Rows from block 2 of the decoder, named by matrix and row number. Rows with one number belong to one channel. Each number is 500 + 40 x the weight over the matrix's rms, rounded and kept within 0 to 999. All counts start at 0. Numbers have three digits each.
# convs0: first 3x3 conv (decoder.mid.2.convs.0.weight, 64x64x3x3), inputs 52-63, a 3x3 kernel for each
# convs1: second 3x3 conv (decoder.mid.2.convs.1.weight, 64x64x3x3, transposed), outputs 52-63, a 3x3 kernel for each
convs0.1:470521474507469511550460523519447550561585533610496489436496541450521489505484518492541467514431512550502536512507565551505519608564509562459529462509508581484444465580480503492488464472507538488488507537484493423452541433426522503504516554461508501545471466536483532513469485473604507467551530482470539497386507494514534486
convs1.1:509474433443542482494540423526494478490473525484426486513492389516525477472472508407425420502470531404400552524596559486485524509505522495467501458441543519416479518508478508469450428457466508486556450424522490445533535483480469455487508487416563541482482467530452560434517550539519528520489556510463511445479474502558491484
convs0.2:474467486438578586494472485476442454513545546532439456472544515558602493475436546533489473528456535438463521476492537498548472452503503562486487506556428506470516499450521478534493533526463461475495480532520486522424529500483525497564578502541505470547533477505560489505419460464525534483513480475401524526455584643457466553
convs1.2:479527478529487575529518539534519481492487508508517495493448480472500491465499523575535513498449516529549520473482528471385446474552565522558546511561513526509496512479552505500486494569441480495443561530408519557499545461518482481479504493575457582525524448527486506485472526515446467489496552540489478460430522501486502452
convs0.3:514473430469493581463469557543481460458432524440484512469545525465481432528483512479529506471464505431461537487468505464472448494503543514567472466480495469547504492535477577504577460489503481544515484531462492486520506520513475550511491493505423474430489451543471472506475516497445510495453518457461498558519548575472474589
convs1.3:538507491522497509553484556556495502475463497568539434443520453492512477477584473517470516473487524489430548473450414525514473454478546471523495459453468502508472493497470445522477537515506448573509519498454451515540541547446549545473506462472459433494558478514560500545443495520532548483495458484484521506520514495504516475
convs0.4:513486452490451456495468453491469498459403407520483509541557535552478543560447467438385473397502465464497471496423479474418470447440470525537502393511457471440483477530575501513548517469497440487465469441498575466485482529497486505534544573534575504588484512470516422430529451440458452525442518521457547548499512553560480530
convs1.4:459492538496570515585498395481592449512472477541494467476443516485462472498545532472523529491485490530510569575442462614484535586497446535483518479446499516457560442542571530485470541477486561494463539471388512511534405444561434447528409488487491545500403418469506500493580521579556601510569484467521543447480568497389473431
convs0.5:455524451525511497510502451542466469489461477411483492504490503550578529559507500514520578525490504525543469513564526537528535556591446495520456462492537470403504439501467474457523516522470409464568522441503459507593536502565469446450468547486494472529491442489547426523546374486444485478525515547569490486501517557462526526
convs1.5:459454507489476489493472559469547490534555525509499433456527448487495503456488532511467580552447474487539531498481554475470507480475421557559481514524545503507495529486511452520489502499504495529480502459422443552485485481552520480518545497545475516414504515531527502516523502496522482530489486534502459558542475534583484430
convs0.6:521466534510400498488437508552528449502539466474517534526453521467502512518523471553549501521491481497542458489506482510483527505449507417405511449552462499498483494517535455465463478477526532528488498535504521439486536446441581509515431461479496501539523522454501475519521491497417472488514457550563512427464525474466523456
convs1.6:473486514558554529432597587493555515491463488473458482485527516495501517508457497508539506513524476447486416433507507483490546499561531485513516485483558510463612499500451535615485446596464503474464513468519497467509488446470521473538554508472536485549503509440506506442482541466494515487535474446497501531514521495536514490
convs0.7:515467509478475462492525491525523552458471517412473511536465536526521529502525505542556560447481477487477513558551518619538512673580591514481514466551505480480493484453493421458528459505462484487494536585528502495499437472413469490477522503491547528445472424500510459448471519544464517481523486487524484515464513519489466487
convs1.7:449457498531456511453499489462476523435572462516477471465494569450474508448469494487517559481479466415469494531504514447439457489435481541497468544533470524506543482479458490531570487471514445490541512427512453567478482377483500483492518522498528511508449490510531514482471468544498500519473487600481539502528528472450542571
convs0.8:474490484514512483435490454509516474467528527481527468506469529482480435557584521444465491444496482442477559511489474466532469492557501460425457579493468500467484540495465541482553511501507514447581493480420498470413514532573477465473510594493551496586504522504460420547512537442518590501437498460559487522528564505560445600
convs1.8:463534479513378518477451536520482454532489477492511485529504524524556466472538497511512575472456516521522477518459434564565486515527509476567435466449409494490459494472547471515472442527485516506462473594471498496480435466407469533467435574495448444465468482506475478478493438444589503504562515451514585482419509481521514454
convs0.9:523500534495496503563471437502571513528514512519442503411478447449577567503490448469535473502454496464423476506570549472463518474434481563528478477510502541507495467403562544498519484556532438527441471513464550573463555482438427470482545542480494495489451584530464549522482528533453531484476463496513465426414501529429609430
convs1.9:477495477495487527485550539530517521545522491510501539478527496442529563468540452525489552508478469484491644538502503470522502534449422495544533452489531502588509550538541442531525524481487484515505501486506599445443550511468501606492505510480532501529533450506523433529554557562526497461549472496466521524491434475486511463
convs0.10:518519469489539480503523504473531496538458511518449503549471508452467497463444481453529543556506559485465423501542467440561507426559538495437508549485503533495517549497487510529499501525457488476513441493622494532543385480493499503464345567432513583463512572456502539472512533483581517539458552500500470471476440604521487525
convs1.10:520499421548549574452547530429555448541577487538559480528554500478523481443494496458460556464486478578491551536532521541532435487512472478541426545548441538518451546486530523503521518511422564451564487450492479518496518529557474508586532564506491421455485442436481445477521446503473419428505433464551508505512497565486530474
convs0.11:522545545523532520503505450507557554543511524492453508494504509448485490544546508508463540444538428502485522546513539513538541540573552490505470535461539516534515535561466450517416420474425538560604469473526491454440481482519463460539502485469530473587457519538452519493509528484533523531519531502471472499484512482536469452
convs1.11:528477550460613494506497533509499429542448520535522531530537522510503491510526549467453514494411474467482548416529550441480523415440537545539459493558552507500520455459489443523464456469514532518510553553508464579443494482540430505478505502486522536534530477424472483537497502535600522523548397478470450508466532516480501470
convs0.12:475475505521436476537491543494492462485482472486479502479467449489523483552543577510477526473457512531531469478580487475526531491621534506495485522526493421520519532534460487394477521516481495568503467498412503605543451503538469431500430492463498423511523422567544517519484508441516469547535525506524492616503485484472574493
convs1.12:609573536443596512498467515549490511503509502495527552425542556447455466448512536493560570419468522537487537506431520495498534501511511523509467543584492525489476479493457541484494490493460486449505598418529464560513548477457494445489475490474477500463467485494485475522494589505479468530507542522413471500512521538486511453
convs0.13:509531506472480511469540489435439473609495545545479500506588486583509458538516389488488423520403444493470489471531494538623475477530479484460509479417473497455443458457511477490520493487589472498466470499597506481555499506476513611508425462465431538480494478554535446543397550495453465462481546520468494462487516531498532419
convs1.13:468446480572539584506499493524519538556477520521444548568581442482480490538429478564550525527524523487498523503500493576482512511421370481512508561583481522552455466452434504556501499491528441470484436462447463548529500509499483487467484541506508540422480578521470511516484436554483528526500532523455506472514498546486500472
convs0.14:463510484499507458501525465477527522554528523528522504451485504444567512509518589506469538444503531500522537507548634506497570584544570457467452513520540478506499514485566561468505472452506442535504486451498526496553414482511473571500498478528532504521535535526527455548467487511482482533472460519432504429520458469521542412
convs1.14:469516519532478488459567455523474531493525529496511475475485512487480491485457505451519532493455513462487544479547489455514420447450468507485502535513490556490472500437516478436482453497463417479508506512479571489512502465481500514505444469542455472437519449455489491518533561581543556525510417535527484480489549493507561486
convs0.15:499516521581517509490526499516464454518477495499475459428498468458471543519494469523535448505452459433446505457489464508416511520399460584539518500454455440438456463489517553528480524470521431465486500440532487418503464470489404441483438646618462449517517480494501435480480508493523475506500433481537468567481477456451477506
convs1.15:475480503449451547476501560440526480496496476503470484498506510545594541468498512485531581503543509533449489542471475497546585468416507506526484472491500450484490593552492552506452490538511539478506437525564533533487455458513489590547533522536540541512497515522527544495597547489428514446447432473472460526489474512466510465
convs0.16:498437501529439496472580541469505527494485462527539541500523522493498490485459545470503530474410470435503459554445506522554473461535423483541512537487530558511484461541511456523479484448463501526442517442482534441506421494516526454511534439501635473556428488536496487442500492448490552497455485523423493529513451460581451460
convs1.16:459568500549487564534515492510542494517478593477473503511530541488415502488460590483599524490505575527450495526427526463466510442490490518519495530538448565467530522492545550463446430507475479463529501429485530471515443539485461514496471498534531525507533451560420570470504493538531507499522504536500419486474594502480526497
convs0.17:484505511494534524483482488506547465495562526491461446463523500529417476470502533566464497512536491465408526501529450492511514448498493563567506467507541505469452538503399466486436530451528523567464570565508538505516517498485571410483544583530498540504529509537388521557490428516510561495488496479463477562497523517517615520
convs1.17:481490552532538498509553526421497507508468542483511509475471475496516520452437507538505516541464529450488491501541488508485518514493445507561567496479507477565489534489499545462454573535494534481423513478423439528505452488479487509525452458505494476519570425475466425588542546458575483552514489508476492512481493451536537532
convs0.18:440562491532510467502504517519502527435624469574491515468531475510515503551485473512462489494430589491481468473488575562523545497502604496568436456510537540571530438443495505434429501486521537523470489436507523538520655518436558552565466483512477472475514517502512526487496492457519439510499510534501399555509447455519482489
convs1.18:452495463485452584474541454505517522524512507413551430506518508512439505559531527488491465498420444467425567573576501481549471441459492515500520488487498504464520537445471581486562589512479469473495458481441519496516481515501506542513553477500461493459524512538589561470527571451538479578482523446490526527497538515525510450
convs0.19:509485504481511514469466444472476501486516480484474478554531533509444437518472520424476481473534461501459495473508424486491445502534468545423492522431498447466522469454526516534525473558500449481537464496512548529457488532543490567598456475518571445540590432474501477475462531511548475510487539496540547567443522488426488504
convs1.19:463515512501529542471549535410502462547491509490502530578477503553528529510604524516488587557533504496494490537485515503503519424460544470500479558570473532526415494529493496500451521511474512491516497434545490538526491510551456472461453488506503452473485477471548488541509529475542536498490510542453561476437485505518461510
convs0.20:550433468507558481491570516436517491521521513514504533545549481484510580455502508566497450537494522529499537444528431508520508502536501540464510553520502522531535457446486473467547504518511483459445421489493479497426428482486543471444524442533519490499502457526484468576541519382525492530434492459489441544542459472487505486
convs1.20:565485455516464588503558528524432496457432421533465457526482550524542541487512546529504475463475470556559486559439403507460442576431469517427457478508464441467504531490445575402470562471432521524553481619578537564499571532560529505512556479470460502489495457424498465431525454401464390419535468534504574521469519477526473526
convs0.21:516442467559480523543486496524596502562444471482478524427497512512587524497499475446499521506476493428498501593492539536526492467532395483492536461467500468468431452535540436507511504568460466503527428546416503442464493588534547443495482557534586483494471576456515494421554478451521477396484476558463590517503488456406466450
convs1.21:533521545456450460524456527477521467546551475558512532443438491526512496480535502455474541470552465461465494550461459529481498492519535536497542478485513496561490588519547466510494522446408531518467486415507551525493490531551478432553482462533500518441495498509497539454518528549459521467522475528521474505481543494510473471
convs0.22:467481529493487480461476452431544536528528552528470486503493448518534438482487466549559522446560520527468517547461539434491509393490479519492492488462537481534531451527559474504475520516485547480557481469457471531470552454394550411430463441510493469499536473516537426472504614596448476553478515479497575498533470452493515484
convs1.22:470504531498492567484477511494444485500475563509461459475559469436502577516585498533501517476476550491501550477474482374491529424434517481476480441499494429433515484505449553504479481482480491494495536523485498574557514552481566533488506522523500396447495422447557512516509505407468444541495428428426525525476562474479500429
convs0.23:472505486476489552480476474545554581486547498534504520533472528484496558538518493510465448452503499498472447526519516496485589496570493476482446475470482425511410526456513458474548565518503608502453560487444502559512412497477530518390455459496526485524488521502444545479488501503523499499448513505481479491488418495434443426
convs1.23:478474452503512496494502463459496488470515427464493480528470468485531442487541479513458425501411463487464489515532509511560460491455429488448541482500492453451497442454477515480463443509501450521509556552478468470424515489421560479419491531483508511552493498508488449482536462550497513586455455456472491499526488444497496525
convs0.24:470494419512473514460565472499480494518629524499445512460456461562522473509492494429429463459605458491490475585583394577539520522538513487470451474366525484586538548545539504419534458454464502433435511560510515522449494501477432537488531464500500487541534548520477504517544571530512470581466507474458485490471500493580517431
convs1.24:529492505521532479476488490505466481527462526520537507534460474473421549479531510517522502462485470437463548503482555467537524479443462518573575546451480501490495519495551467524487432551529484477477422478485423507534509444499573463513517476495528486486495526466495507467497519504496530497475557458520520429490493510477590490
convs0.25:514502514507494439582460468449545581485518494524524493447556437517457563505508443455498494523410519504473511513524589400445555474506553530520505515507472547516458539479544475514462508472501469535427491452505518419479414505486451523473511441470435488516550490418458521458490582518495489439480465481542506548487680414481526490
convs1.25:483533499518563528479532476513485467523512548486505459451540481475483520505531489500476455470504506466480456504484512469500546496443553517424573499506510473468496483500449439542465466522535486487557482540473511500556486523490550471420511507562477483482537499548495527478535533535534552516436484473548466481551498457496485472
convs0.26:502573526475559534465527501542502499463533533505512525533480486476486486491514483551467522426520551497511510469444499459496507470463424505537574527478546477493553516502498504482521481531546500544501455450478526499548466505494537602486509482508557568508420477495485498524566461457489549529445453482505381552566479514593517516
convs1.26:512537462492550484465495503492462445488527480513503494479459481475504486458527488484514515439566523477532581512476533454530401423463552481393473466495508437507559461458515502445438542489444550523526513564463506530442524534516521539502493551510443457497510472462575451525485512515466415428473481503442497426465482471532458447
convs0.27:513554523496494495509461499543497577502488523531517484497520479468475437496462544511513490508503452492518510474444452458450508440484520517519458504471452555523514449482544501545529468474495511461542459565495485484568478428430477541540543569478480526479484453484491466509496529458505523483515573493447451486440556461473547487
convs1.27:557477477507495551573541507477460509499440608550529544486560518492559543486579573515462431547547435556447452548553553511484543460432537532533413470579532541475540476528484480489538516521557516510497476481469540589502450508544437456584485524511505544445536558472431572495558495475425425454480488448489475512476473447462468497
convs0.28:510482517485466466486485507413493471435486512465505485479491567543532526521516559513528511429447522453462502460473474454500469488525479492516524513483507453482508505495564472440540472484461531435446505523499486524474613515590580556478508447480457402507456408517441507471445495462404508477411508512628508536519547521505507524
convs1.28:503479524444516520451510502465537505520538531578461477474489476523469532507512553510616475447467477532551516547528525542514497520507537593543524505560515446539502550533518460469528489417494492417529478529514519515526516508486460452490480568471499516487480479524602544467457582485598588506550545469476470438478506486463439440
convs0.29:511445490575519456565482444474531518499404500515568484478456541474538498514524547571529479564553561453536511514429431530550493532494578506472510453508534519451549561495531484499474484645493549461493505523547475503523493612458516593506459457430488470466471483489478446508447473486541522524475494481508505499544602406493523581
convs1.29:459501525564512457555529543503481501517491440535478499478526444467527512463531493491446546495531433548528546500506520511540450427493488539537466571513515545504564528445478505536474456553498542516515468523537520527514551521484568423476481453442506527493502473505468482447545500437467540465545464474498448516512402578507457512
convs0.30:507471504488578525520506465460461520520452512514475419505519517439503518485438511538530514498570553482494493492474464496410495513536410489506484435514461553489492547494486510471528489454496519388508477577601526485458425473497471600504470571524541477515463473488476535561520491467432509542503487496482523560502559642477501476
convs1.30:460437553587557533546541512569568461479521578491501474568546570536458517543531524517466477585588428546516457486468571565531598503507512568489506556501484472511504568569512549521544525416497539520500437525489504545494438576468457442439518549479485555441546399521492528474499539497505514581480550523476467537470486558579467520
convs0.31:496515443511572430506502480542448532507497563499552471505512451499456476495569503507477630445457503516539488522446521525469497484482510528501558429488501520449499491506496466484416566537475466536592472490543495472552493561565506517521499517425548462518488540570521489434493477486419565504482539592392558572469597415520524529
convs1.31:489553548512496474490515503445463560518487519532542488489546540466490521518494534442484475543503481549554443548479563560536508493481516498518462557510499507503561405549454489522420545477434505485454551456507433477560520443475473499468467438503536414535446465454573426468576470448449506421444507495445452432453472567504526468
convs0.32:491512483497506533502488478542542503466480450500581507545521479528471479467531512509490484529491527552488460572561569500538604498560533428522551522430420458473524448484564475480458469448513490488503535464414512456507526446522482472492528465466463499525561474505506472551466507519506504483530471544515483474490499450513465483
convs1.32:487531558482531556483549524483514498480501528522493460546463446474483480512497520514493526493511533467450501495496479491473512524486475512442451558492496482511481465439486515478480452486542478489457534503437437510518551481470512479491511486481465470458528554535509552502477434479473499524455497481550498484515574476474486512
convs0.33:542474504498462497481488518499529468522481510496540449488487504508629534442450501462550497537543495491439448420610496536603551632514501512435440462442476473499497504422449577481520469548485508383481469448594449478539530510496510468439469518503471503485529509551500408514509509484477520534456521504543414511553541520481546466
convs1.33:479535519507513495492486527564514525505518480521506512507539544490506493491512509501510474445429497439503509527548431470563553438496481564522495482483526519615516506536474474470513478461531519554462433480474523550531448502452519512450493461459547430532451542495474520460567539530505518553487469517484498519505515518468537485
convs0.34:488442545524512481469465504518516526492474525559491475477528542485525498458566527514448530493479534481535505475479590458487538517489476499547530550541536541525553420614441432481447554504508493431507466470487553583556489518444581507486531499474494483478487517467573484565516412441552436527499465507400428540504538586564497455
convs1.34:524462489570531505460523490505600508543501483510466486493493521508490498572496475529534563558548483459451470514500447460428501505515505512471506376438467490486553535501553598519556549467487480502555496374524502538485495489478517493579486486501497517453516544474507586499507509570498558523551496384543493507475555511548516452
convs0.35:517440546522519521450565537436432436474500501516474499493509451529559495564543495448533509450515447452489541525494475565557414483513402525517459498432519538569497547530467505499516511517538468504483546452497450559576507600433454428541539590582509488427484449438516512493476436506460541533549527508580564390474487523496506473
convs1.35:552527508450560519483515475543485503538584546550494593456532556540536552514456508539479542452465506433583534491572585609535588540538523511536483526445517436483531596550432565469498529507481498514505464506497449401555514492531530546527539435469503388432550493452477474477403479481413479492500450553415534472500515501539544457
convs0.36:492508537579511536504504465440563521454478487563500465560551570634572495433459503480492468499459469481457527497568475525539513454533511484496486477446542493478410430453502463412494577499553459449528491473504563460439529594607508520547503476528442561540537516548503492475528500469511533523484519476519472523529488519461467495
convs1.36:455500596504498516454484513482450518514550476520564442498480512528588501489471506496548521446438495498526536462538464437541481449454544610513444462536529487519527509518503526462429488512484522473526450491449506540464487440492530461444446445524497514511425470485495559530481503502503498502563534502466511552495450523504473479
convs0.37:523432529401492485478461498494480466489522517478522543460499500518512531503607524573453513522416464496491516494528532461468451493520492530591526453522495546481497458536464482472519466487492458501514470559499493478490495486487492446481491526483522494585473458495449470469523427512523464520512508470419556461578477440550428483
convs1.37:521588441529520456488480484505505494501451570473493538495483471495464550505502534498515490476491510546536459533531471535560497454527456462509472458535460473524422501434512549507498497387472496521469434449511502531550471424432504507574499481506531540512435542526527529557545481522524523508516418454524510489451493484573533532
convs0.38:530461536494542527472492524531473519563464484507500457519527547469465485463481466529459403509550524470473548506435560490542537538567568580437480477544500531473438531408451475515611453492526488525553548447493482469499516535478495520530473491475488502437440528510525546481487497532478522515544531479479489517542530534526477584
convs1.38:550432461453492556456447544567491535464525515456555548500549567485516464472459508433436541520490494533531429465551458464474470453545538520519459551494470539495589573568506477480515572518490530522575542482429512501525505467535477553576471474489520508487424473589393507478516506470542548520575552473552514504484530496470476543
convs0.39:538515518556512516537491487406457504507515494474500467462577471492503472556478498458481482434529457468537567549515476517508491549506473573484501538463382505483507451477545536455536471465555466467503390553358455544547495507587465454526539432554496402444501587490510472525503450580467541429469497556519534514392509510490558482
convs1.39:540577503509583481468510526463557556535485493533513527508504485477516531454587536473436524480514510482498501485541480500497530471526503598497489456556576477556564522528466540471488537489488488514476579583484480565523538525489493488471519508527445495468520459485543492471430458488523486506519516510502445500477614488522500561
convs0.40:496522470518485527542508511510533499485473496548495539482508523578537544520541506474550473495536545478504508498517557496490549476529575523462490526416533523467504479442515466480490443435579478491516499398417531437454466401568510497484484445503527558570547546507493452526510516431482584567518502496558463505498436410481488511
convs1.40:483479485530518490534528534499555517455520488528503453573459467508483562518480507537510475506516487477489491530462471420462500499409506493495531491490464480541532472451438521560477552584479488535566542548523559493455516475454482398401467479453540564518514560535487531524562486538476492526502483449504482495456443478528453474
convs0.41:457445455515488471519453466451451508529519460544482511416576500511439509479526485461497513448492433602449429470439476503480432494448487553521426551443465485504542450454467549486453490551532511483438521482415418476525484496545444589493591545525383517423524511418500439549377427499465453475509496489460494454573523467489537442
convs1.41:416506603542500503596492551518568483511468465562521493542506425531554496498541574555466485483530594495534478490530548561505502507569540487525573537564524439536513484545552454469537561573495422561607570425497558491503482404508404439487536473451503519490543580445523536462536495497516478525550510490441432496455540477498461496
convs0.42:486506512473559463478521466445581539483489487468520553532545449524538492465510523494512426473481440443514502413507475481594570481478518504495551469484485471550382514449550521466499414529497492523498509441442434519438575474489482468488591517555483472495469538555495517534489539505448521527436597511579470502508464515492548471
convs1.42:514456557513514514577534562516522514430454461495574426471569560454508454509555475550463562554530512556448489409450481500468390494520531614583483481450422505480468488561541566547436585537500532568518560466420562414469496473425505537503472505442487421501515480503432503547457501493483546542489451459453509419545549547465507505
convs0.43:532552511503450545541451452483497519461469537480439561469522484505471544525442409487548485554511495490479503477543552482527472503529474491501562430445520432437533496527515485486508526542426552475413500435488438481499494453448438552441479512581554487533492524458462484463461556464430503509533450517540511496580596476525513468
convs1.43:480558503508481523475510497502506483538483465471456487507443486518548516502528479492494449449512491470561505516484548538515536455536569475437420539506538422476417513572501453516466477479542499486541504447517457404449483529446504559502457471466616513500503455480455514520466491456452487572538529546494505435469581513474493429
convs0.44:512518457507498539507513496543501483471513414479486468482489486542500508472402478534519494498516434507555517462558559428525489429510524498484483496480510571502461499469497505410474468487506503475422541557591499516560414490479459497462555607574563528493549469467452588550521521501524531491477605510462469548495666499508502595
convs1.44:503532489520566491523562541531475502508510465533507488477496430459506482423439512497535481553526516463547542492481555488438546505488461498532489445479524487596523572495460542546531536495519541498464436464511531461505471481506417510544542488487541484482436451485537522501485504480536474561485349455510486516541541524501547455
convs0.45:494563513519518466543551526424521515522630478524500468500558511483451462563479468465529564545542413498432488437408462533533467589473514488481489583472506502575513516439441561511492473462462496492469494457550452468432501430520446461531520461638542514523471514521525485473469492504523550529460490482438467531522493539499472557
convs1.45:497413437557557512566514557553459510518474449474435507516490510504449537508368473520530468496417510431567549478474510463466455510519540536423500541493520478442495470529491546485468561496473515601505455518542463506477511445466508452479471477474542505468508489500507398422508507490590415509496543516433469480442486486499512466
convs0.46:509487478412505438534520440481508487491492496473475440564464469536550567467564460512442424528483462484442429423541480526509452524538486458410504430466456526481468535557553492499484517479502565507492542511493530521483448486545498492503465483466482455510424443482466430446475484456494441493518463446487467526445501570563485483
convs1.46:558516504571571529468486517464512528504445481485548473525504491529488535449525587519512496437454467559514523430409503562525446546394487490536528494487536465532562554471544627551570534482503581490456559543423527525481510429546570613499486544452504572470480578462466580502542500490512567452502569509503525454486536535487487429
convs0.47:502536452513445447492473507479501505565589515567442464464546574587479493494578544541466495494452574570491488536499561505459479520497456477510521553516533450478478487481490475492502472547522565496484506478544619457493401562516434540570436475624470512468454495542576470385512464532546502453560479531445498532508476539490452451
convs1.47:481541525477460576530588520520572415499535480500531459435487418496491483476552467491489453573527473462534541541525553487538541534559546539477520531541560564542552465540552535449542558551537522574477508456447512480456438544539479470506515520486514544510521507489513478509505549491518541509522536473489542609459565480495422503
convs0.48:568575465472501452452477488483475536503399425493449509434491477504544491483460554446457562423489507386509444507493503512420476455442466475497459505489410462504488562518435498481493503500531573445540525415507461465543548506487554596504447562569419455497438481508482407496484445489444508493452421476466455490499578571481543553
convs1.48:566540463502469506461473493452460518455512566449505557471493524469568480546521632418433437488477519409517512483555568504474543525424502496463458502472517399510504535493511540444476498500504495532435470511433410484543443422450482529466530536553473445533523530458482476539565479561567494515487468497428445464497557437492508437
convs0.49:508464474528565458513477497522444511520524491472416442479465509455425472529491478455475470480510519468477520464498445514507485486531504448485431473465458494487517544538482480503520517498420460516453515507495519547466558563607525536593473488568476464460557523435436460435517488520525503510406457566529534573489404414436455479
convs1.49:444450519513572511501488580456515506486474489421548494475507520510488543535587562483514536463494485482486484509535511496520481473482448455520476522543493541510451509538493545471481536457483493468491519495559430488482533511498444473465463583490511511470594546481481525496461591516480529535509520489475506503520506523544521478
convs0.50:496408528492511458490509503494516465398527489499475462502470523589478478492533563487499515520528545524434544493487562426511502518458505481527451485413427486397524465468501504537502454529473456568473483621564459435527519462544603516446436538536432511526450534519516500554522504499478413443463428510508484495477540482458542449
convs1.50:481544478480545521440471501482418446549499528509500512535548573567461511485468511518470552422419518556493542493510502548512493506527526452446468508510566482454516489524500506508508495492506470516424423435482504477522434531529498502548511531459472504486443463453512521539511578527582459518534471435576467530513464428548600609
convs0.51:497485467524523471469422487531534477508393503527436526500504527483523496541494497495548486483415551503469564554538493451576593495526525530464548573494454521449483569495455481453466526469462475485520506453477507548484417471500559421489469453472487578553460565493555546479442478480512524551452459485481556535554505517613523545
convs1.51:514464461573494492509427466487503416448555483530509489538547532506472518509490443519530435505501419488555450524491494513472511517458408514501476521627542501598441491515505545494548496465427515417487461504533532515515457462448435504464456528497498480526513499484457451490468578542458535510463456504512500497470467510497566528
convs0.52:508471506500523513487520490484507456465472524478531491487545491561479505546523481460528462516480446439490542461546500467476458469540592512508516571504513528527472440437521477585584456470417488463517552503447547477493478542491504458494481516525611491405494447498503447468438482560508491575474480453471446495505488562555564444
convs1.52:448507546488485527496442469512512516429659481549506533456498545511479469526486553540528527481502534504550450530504494503477510477473544530507515485423479508517566511548507506532544528478487498518485534483476560491483537495488514485522509450505492489550528480503556479451492526504429525521507535466518519436425519473578540500
convs0.53:534473535527534495430458472472538471472495474475414489504532447454548561499437601530534508494466504429578482419481551476547524435564515422600536499495501461372517486539582521525509494545451435423562537409513535472433572514472511474468588502478428579522461473512465452504509532457522487458407462483528539491494508425467498552
convs1.53:482526554513525576591523556494550572609501513526463533531535480489494578470531546465591532484488465527543536425535421497546553470434426473527573576517529487511575514525545489434498455527438475475443590488477453500546586500492536543538520506534481514481522471516543477465497522431526542504543494560388526475410426479464447541
convs0.54:500515498476465532474500491463451566597441427514513469596498459473604512496463516580539525553501501558428472491473456530459472497530483677493480496518489517513424573539512524414487493551517460503554508459509487533495436501530461503535494531458530422461492466502495530472573516510596482480575495463499510510492542455562532461
convs1.54:501484534465491472539467592511501539464506527541470498493519507521558500571500569457489461481487493503506480486507568539517500539485454496487531549430456520451457510514539452529444568496463569498537573472527488459486518526544444530658472461500485506503481560509510532423555464499512545465542546387435545444491509494524530526
convs0.55:434561473477467464388465547527481524526523511522482492521481516457431534470493551413473541510471499373480579419513553473546444472443487445523438571434483525542483446503393527505453503426443497566461533496458491499571580490443541474404477452431501520574516482459460483491533536506457503547467561512495555484515535452466466504
convs1.55:400497522490538477476572460556416535434489508451534576481533473498480505515489582410503454509480592493601455579635478486534476526536524477449568535497498498441547477537433522476457506525543485503481480548479469450526525516480490511457504542477552499515491571409483496472475555569492480475443514481505484477577512502480425432
convs0.56:395527515449453447549544444542450514537490535481495586581474468490479479517581497538471492589459534495550480428468524499527557548481443529495480516559481558578469479511463498589499548431425513488522592451482445483414510532486513483468436443494422478480465483475510486480533538540502485498479536442416499529470497515573466478
convs1.56:441516442530481503561406472517539473486571456490535438531490453508487518470476527467497451525519478483519472498524446516439396465466502419556524513510475447500537475470501492478477472577467516499531509556563464474520530443469488504461514576485517442444511504528472528497469461462462472498543576495493456496550526535478540499
convs0.57:483550525496494446516512514483460509449519540492487585557513459535530501526529457542504495512470454517492450621443504612451486506506494410384496535474446485522566501485460538502442490531406505480517523530432493534494485574460468481495495486454505458587479508487478491524464445520526482541463518540455474499516505499454554449
convs1.57:433549476462518556530481464486452478454515483440536536439472530536518520440484521511520484520514443516469532492487459476500481446483537418489545436497507483461529505474473495535400517539468596462492555492449487398444451467435506493517452526477566518454612453471511523453545535531464491506502576413510443479462470493549584516
convs0.58:483476494464508518493532574509471458471485467552531534481490578504548514468545498509444492448503488536480539535554478519549461485536550535481484532453419465407515498487501429506527524472460490437471436556589454442533465597546467452472522451557503519472483476472486489516504496484505467477435538492512522439477488430523479462
convs1.58:452503470495510480494524550501502506491493522519455493499477485517528505478536541450435522492557468519553496482485505500484483534481454494554484501533466501532462523458493514459485554411482516460451488473522486577535515457483505450522478443522543472449493528493525481501517485569534477564464554497476475450501458481524534517
convs0.59:572477476465511555498473489467469477468428521472525505445470545481496487497467506436530475523436461543469518593437554530515495443513498460520455536551502566554445530387480466453466435483512479472448443498533459425475517507501527559500478540519507475533439509479487534489483458529421513504503458486507434507445466497503578484
convs1.59:525456477503484568495495504531500512487508517530456480516477507476569600475457516510475571439448505458433452506469494540503534473466486478468453483462482509495483492480524442516471449544481523532551465468449531468518442482492468482511563483542453495500493529465515480537525480523500515535515548519505548496502466502555503505
convs0.60:484455511555415435546429475502530581479483438487495532454529533502456530508519517505532483549453457472511523455546524521488493518495511503462429554561558498425524442540473511537594496504466418586429466525483432415557531470479543522486596489450463491497505549514504532506492527468470438532481516543462529523495488509546512437
convs1.60:475505436491590534507488478478473515511539433554479453487509506514486498536492536519510525458485428523489457416504483476505548479441475507543499459589499461512501557492467565555494413449494584467490513545545447517522434476476453497521517497474517427475511498485502467504549469458543528506559461524502451509458510561486525491
convs0.61:529530511495477490533548513490476538467551488558527464562503534594470469434438540497429563465417454455509511569628591506578536564494509445516488489418550464514502511475535544573570543502534521514447559554417510561419482496512528364439529514432531507504517516499596549534443487410524436432521481545549507442530506433471500449
convs1.61:474544511553480558476479523492491538530456475548501423491547457536506500507442472468458605531514515505505542446485441547521447460460517430546544493425522480478538491548519458530517532485445477386533439395491491453513502528502548446511559510533624550451519493481478556446532473626502580479481522498571532510537570457538584514
convs0.62:483484476531486497517480500488555556475511572470518543487542520499546519443457498415579537488493508447541519524529465544464490579523465502527525504497458461485479461463439462525520563501517487483470486476506558538400505448500493460488391538490500585497492583439489525530534460494478530464535505477505532426470419417459556545
convs1.62:489522427483550490475501456529531528564527493470462537510468456485449510512452436439464523480511519400455503556557546474491491484452480509518539465488512528511515405516474568491487546463486513410418497494492554424507507488531550509541520531502518504477457439452500522470470471525452443539513523514485435474528455514525478510